Rows from block 9 of the encoder of a small image VAE, named by matrix and row number. Rows with one number belong to one neuron. Each number is 128 + 32 x the weight over its row's rms, rounded and kept within 0 to 255. All counts start at 0. Numbers have three digits each. After the name is the row's rms in percent of the matrix's.
Before each neuron's rows are labels from the 100 images, of 14976, where the neuron reaches its highest value: "top examples" is what is common among them. Only what is clearly more common there than usual is listed. The data: rendered dice on a table.
# fc1: MLP up (encoder.blocks.9.mlp.fc1.weight, 768x128), inputs 0-127
# fc2: MLP down (encoder.blocks.9.mlp.fc2.weight, 128x768, transposed), outputs 0-127

top examples: black die
fc1.135 237:124115114127143105064117136129136096099176165149123125111082128144102118097129072103173086153152144175086062094143147145178128136116126139120192086091126123144159118114149113157201104099113097095146161131170100151169133151145064105169123195111183143135154125126142126189083121117163116164197173093136160155120101155119117136148071179166080104193121156099120114186086083142107060153095
fc2.135 265:091084097100151121214145174091096121149146185115118164100168178115124142120109104103110160167113122107094110172136097174119083195226109124118106099107166148144145162094108140127088103126118145117136101124083145132072087099165120116152141099088100146169110100093160156102125142203125191151183130174152095070073124109128095093090119116106119125117082158081166128098135183110090156154146

top examples: red die
fc1.143 272:122092168099133105096121136172105163123091171057125179136089102127137081108108110111154128092177157126115136144158080130128112133149080126091114160115142150132125141133179157159112131168134112121166185165152112130047110119120050117187171093096141143141129071165167078100103120088169087088178155169133077166190144131130102129139115128162090165184157134168078075147174103140127074185124
fc2.143 268:152192188099129170164115095113149071131127103127116052110156165163181176156153124159120112175147124133101136079090127128102125135148197102155118124135112150165163101127052116080127122089140125108095120132146144072101162120151152170042121168177169088134104101096182091134151167128120170125088146113151148158088172099145096122118195115110133124102079136124112130145042150190137134105105

top examples: dice: three
fc1.146 249:097133130165142059132056148100149123109135133159135100089123144165102139131119086122085139118138111133092132119165181158085105067113171066134151098108115137138145176086102132073155136125155137051135113123180150080153103128164070106146132119153158145182147166094075179092198135139190111126159177075130091062126172109151154091183151161106159153137140143066138093148107112170095126137107
fc2.146 256:145074123065100192141152174087122125158156148109121185119218120139141109140130163097190140154103141131119077088159087147117162162144122110099096153118150159086148203112157144118105121168134148118144133118119096151138105090146187110109108115115122119166177118104184112155127178203101149185228110134158165068126135095104115133115107138152143128157172143126118156163078147054163128156135

top examples: white die
fc1.0 268:115130139090065151142128122056119129139071111166132099111110096079124137115105193147131149112176144152155176152185139153107065121108152100161194178149109132154113084123141091142143123139098097133114105048191109166066126131139147153128144078095156153086141171092126055114112169140140107118064093145081102128125115138122163180136158094123199116084095082135147079109160113126155159096168
fc2.0 233:131130130166173140064139151131094109131152141129122133115140136184155118079131058134106098149094140079171090096106140124150173117104175178072097100078117106110135140187172155091094123116136185139129108090191158131084155122082046146139123163109141100175100080144137154119097086084116143141170190124188147136119142131070105204124083123155104115209129145166108089150130142130125128119081

top examples: brown die
fc1.636 253:105101125131083090178085121088119145107104194162157127088126155183121125158165101120104169147169133146136143063163159137164066115144143077104165081108121135168166133118124153119057126165155167090161132131110178102132144126179091153131117054124174119153084104108121149126136185126164077149128153049158069153121212075128136125159074166104136166155132100131154139184146139133148102122107
fc2.636 250:126125144093140188143105134112156098142145114086163154120225123091187117140083158134136107097088105084155099086162104144091152152154126136149146122115163119059129178093225102158126112147141092082145130116103084123095114125129165100088072183145113145111135116087154148156115112172096165155201069171178165079154093114140057133090142178104154137118148133087157138155086126112150122145132

top examples: white die
fc1.723 197:163119098086123162140099091107122163109163101099088157151146077141102100108115070160166103141184100116164146103096109136132135145119135075138164130068153148124160139120192094102142138128120138106116078102200152132139075156131151131101137047133146106101170073054109142099128138088141095105094185118251128089138136147116158154106134171141130155116124119135136177114105084168101157107203
fc2.723 190:100118098110096100096157182172141158133133097125123145143159128105134135158191174063102172141101183112099070099106130121162134124104148141129048114153107099105137115138140209103076095071140102109145176172123117135088165129150115135106065148110116123160128166185127214165129153104124145149153153155072099144140153090177066113129129127148146108180118151138076122081119158136204121115065

top examples: white die
fc1.75 245:113126136085095208120088112099099101108178103192141100107123099076173117076131158112131130107144165134113167173167126165116144087093114219163187181162154160120105148133201082152131107144100137136153183107179119122089086121150128088141106098100143117074135147143161144082115109053154077135128125113143099107120122131160069170141078150160143133110091108145140088133154169115138126157202
fc2.75 230:114112109152154083131140183139065143099087106079153123103154156218160124153115107094106160156156135095142102073104168114123128100160155084127073118041074099119118134168121164103123143145181125118091091111155170137075148054121095139102126062165172127149138075099120102146169160137094216162142135150152148105126137141122101199123143126100148109150142133082095075121090158127134099099112

top examples: white die
fc1.1 245:137149118118133082123155147126126084141121084137137161108160121086161193093101123089088197131102126146151158159123164094212078170133068104155089089135114146139172085093085107086130154072124117108071081123146158127157103100123149160139153172167102147226128110111104145114080119177144202158143121136111148160079168148141089140102079114204161105170142131114111098141102130159106098125112
fc2.1 259:061170066111128082100164109115123137096126155171165120138139134144165073141122139108119180148111147081042055138134093144111102119182146189117118169138160108139129195143113090137106082050111145113188164127149130127134135145162083103112161122056110115091101155114154106114110097137140065155195181096186113136101102149113141127115160103095125134174122156076133145147162133132089156143184

top examples: blue die
fc1.32 254:137115164152119131112155187045099135129104116185075120116192160173056115095127074110108080107212120082121102112141150125132107130111134127177136143137133123104123165141146118076255134125107136138092104098114123097137139107115107134143146095150142107121138175109137092138186111148130149163089134166147129105130042115104115086145151172160063060131130148112197126140114153136132136161147
fc2.32 288:106154082099164099150125139156109132123115160085124145134189121095154106133125158130156195141094140145121080154122073141130141166161060064090088117119165145129160157131099157122057115139111145057179194133136095144076125166159134132078152141123099125154151122094187172127114117165078128150219147146145155077114162082132108154124124122146184089143106161114067139166088111160080111084088

top examples: white die
fc1.459 276:100121151120132121164146098103166152129052148095143135162134125125138126160144142107064163139146092100133153131115139075169079118119125120123077202090086097130153141095091150094074199101138117142112128128158197103112108141150125117095156118123082107120130134114087152063196201161144174112083097143141150102116122108179140155148157146087167081072132098179177088094166215124095110125106
fc2.459 293:096112052107167101094104110162133120153150123124105122098144086059174122087144055176186140102111139182160111122124118132114127094121134115101154119160170089168106204134154116124131065101145163099165157125140086159112190133162079117158129158103129132153086101140160152162075066097172101198174147122141118103124159092136133127097128169126127089197070135092079116162097110140134167156086

top examples: white die
fc1.687 264:093116081105094056144131139114071143120124083183137106070144183134146125134106073136058127131162164180111113136109165179141118138133165106092108088128163111149100152114095071114164093093095204102122154118152165064086132121125086141137120102165140135178088149051116105101150145102190103109147151115158135061124145107184127168138095139089114101204115141120157104191124110146109124144149
fc2.687 317:122093178115137199120102105078151106162097089080075153086168085149093135110154121057141121136102099152141065130132106131149152208146117115086086125120107148128168163131203162106143154144171144109186139180127100146120065102149123128085172126122114081116203076138149119182170156126137183172162127143130071134155137079111086126152133129169143131140128160083098170138094118082144149149115

top examples: white die
fc1.737 233:136151159057126122106118136083117128167064179130201089180151127119186115123135135120125136165180135086120144133174149126101113165138083114179131082127095100131102162102152100101125186160174112123133092135217064076120171131121113138100121104063093109171137171110109084166154187122118119102140142134171193149117086178152141116086140069072162125122103137133173080142128154124116122151160
fc2.737 189:084136119164152129136107163111139156038163155127119115081124140161172088109187066131173168110104103113100143141139137136167066130170138112122129182111145080154159120165129142113137076120110169150114149124050129158134089135168157100158151148176145086125112150086120131136128068144189134144200100132099037100133164093120113129186129121105043132096127192096151137139116170110091142137117

top examples: white die
fc1.540 265:130131144098131132149147112088102136135138137097160144100182117190151083117133132096131105164190148139161079170145097082109116210150114105163048181131127147178131114141088158099169084109104164160119163115135133139135142067174133155115186142127155107127107141103141164137158120118064103113155149226085110060130118157103088171082109099121078090132138173138155175151079150124092077141149
fc2.540 241:101136115113113137123131173086153149112100163173096088106124154077099138097141118132084150075105158113167119143125154190132127034160091108137184076084110091155133131133151105106050112174096120069138084093212123120082150201124098121148133133095110139124129102057174114116149092145131113118134131080125169050071110119121152132128150102140153112206160114144169097102116104157117118137151

top examples: black die
fc1.522 215:072115146152083120177133156117114106126097166120131111095121121125136131138141111156104115134171113100150096166152108125167110142178090040180134160136102151154144065105057109154114114149106160099116163128126116150086063135127075180088148104109160148162079142053143087108184147179127188115145161074172144098112134101145159072087108196132131081167121152131159129184137190112098125099095
fc2.522 269:112136103116158082094194108109109108096159152181120126146122106114204100120133126100157174172085088121102130096061070117136151166156127106169119106130170153188141200100130114104089090072113098121113084140111157047117149149186104124171126146136107143135135160115089169102109168180185098172172090165147124089107114113144065125093096147178122170098087155091150087145131133101108149155119

top examples: white die
fc1.515 277:115104111119075143124147107119050116144170139122155183139148116148147173115140104079109134132132096129093111092093156132175158122113149119106146095108170144153104149137169152162070187106117124038151113153182108051123108119139140128101153105139133137149164089144134102150101138076174050092139113135192159147140128123148116193119095097067169143165137090143124061119148153174125176098220
fc2.515 283:111109151202160139158106174119163132092140148097160117096112150125089095146138095124151115120102141086153132113125113146121105070163161133180073153113073083113134126126147109101187145147149105201158157137110142180106062147071117132103056085156147074063144144105117131129215130122099166197099143078128072126133095122119113126159186120184126113120145158152130186139068133127099131176101

top examples: white die
fc1.310 270:116091057145124113143137136078200189173141110165156094174133091143124139182075163088101172112134158120106145143128104132081075145088166182099167132131132133135144117141167076138125140103148121127148128093178105126065127071115159116132136139101147135093105149196105108139119130145182060154110127070103128110099108095203127195143054127065118157139113089134093094081149093144132131131169
fc2.310 241:119142212173127118182136097103120119086099183133145105117117180113147095106158133134168112135146063123177150113127123146151123088191148095156105153092115142138107098128118149090113070160083107173066128099112132090170097124118091149121128121172113108160129119078134152104139110152167169121097115121197095179148095109117107088174184186158091168169061105143183147151071166126174067127103

top examples: white die; yellow die
fc1.710 238:133162094088080179148090163122055130109109107169185124135105101143116172165148133089150174168167189117117118174082073097180144217085090109125107141140112088141094136130142092174167175107127113091137122124165103099127105139151145152140079217112105084107148146093136170173146101195140138118123140106139142082093145129110046135136115107114142131138126125137155089098154197092140099113144
fc2.710 175:110095166148101107115157155171121120082166186129133114099130187095135102071064117149111167133100131061142132107166155135093116088176170173142135100127069153130152168130142174085092072137112099095164089124144184108110121173093056110150130095096142217173134147088142113112116126119118171171144095094124101119135131152117155174144156156151105134159151069150134040105124099160123082166118

top examples: dice: three; blue die
fc1.486 362:178107155133130161158121089160168116181126093048124164148159121161135111180150152098146087131061129149153109112118112141147146175102144124127098110125131125082109117195214186089099167176213066148125097152105121136123092100149167114089135156179124145114164069182160136203114116124110145097121074164122110177140133117130111111142155115084121167095125107158122164127105095114206127116128
fc2.486 337:168115160057142145127119136167152106145157172064128158121171079108127123125130165143177154175075110135127101119130040121073177165171052097139083138125188169114141142101107099145101152131157104097133140135056080150162120154125194145130133151131121093145160135161143146152120116181090158124183137165137132112157161125102114032131118122149148153094113156130078207154140123126141135129075

top examples: dice: three; black die
fc1.71 250:126167115122116072105111152110119111088147139205159164119140217144182173144140130139086123143161142056192157083137144136153117095178144160136184123089083108154144159043120117165128120098094151122108116058163124121178151125115096114114085173073125152100072132102110107080140114120113163189135147103206153093124106119134104105129113146111140103169142107111207100143127134118114112163168
fc2.71 347:150096148086162167148126153146115150162117164051108136108197051115136110128124163111191164178069130165097107128117052141095187173125056086106087140115201140106159131160119118103083145138135114108150192126081072131117105157154156142103161098167111097182163120132145140158124141157120137117200114145115140106162164127114107127137133151148134141124132160125053174149119135126154185118073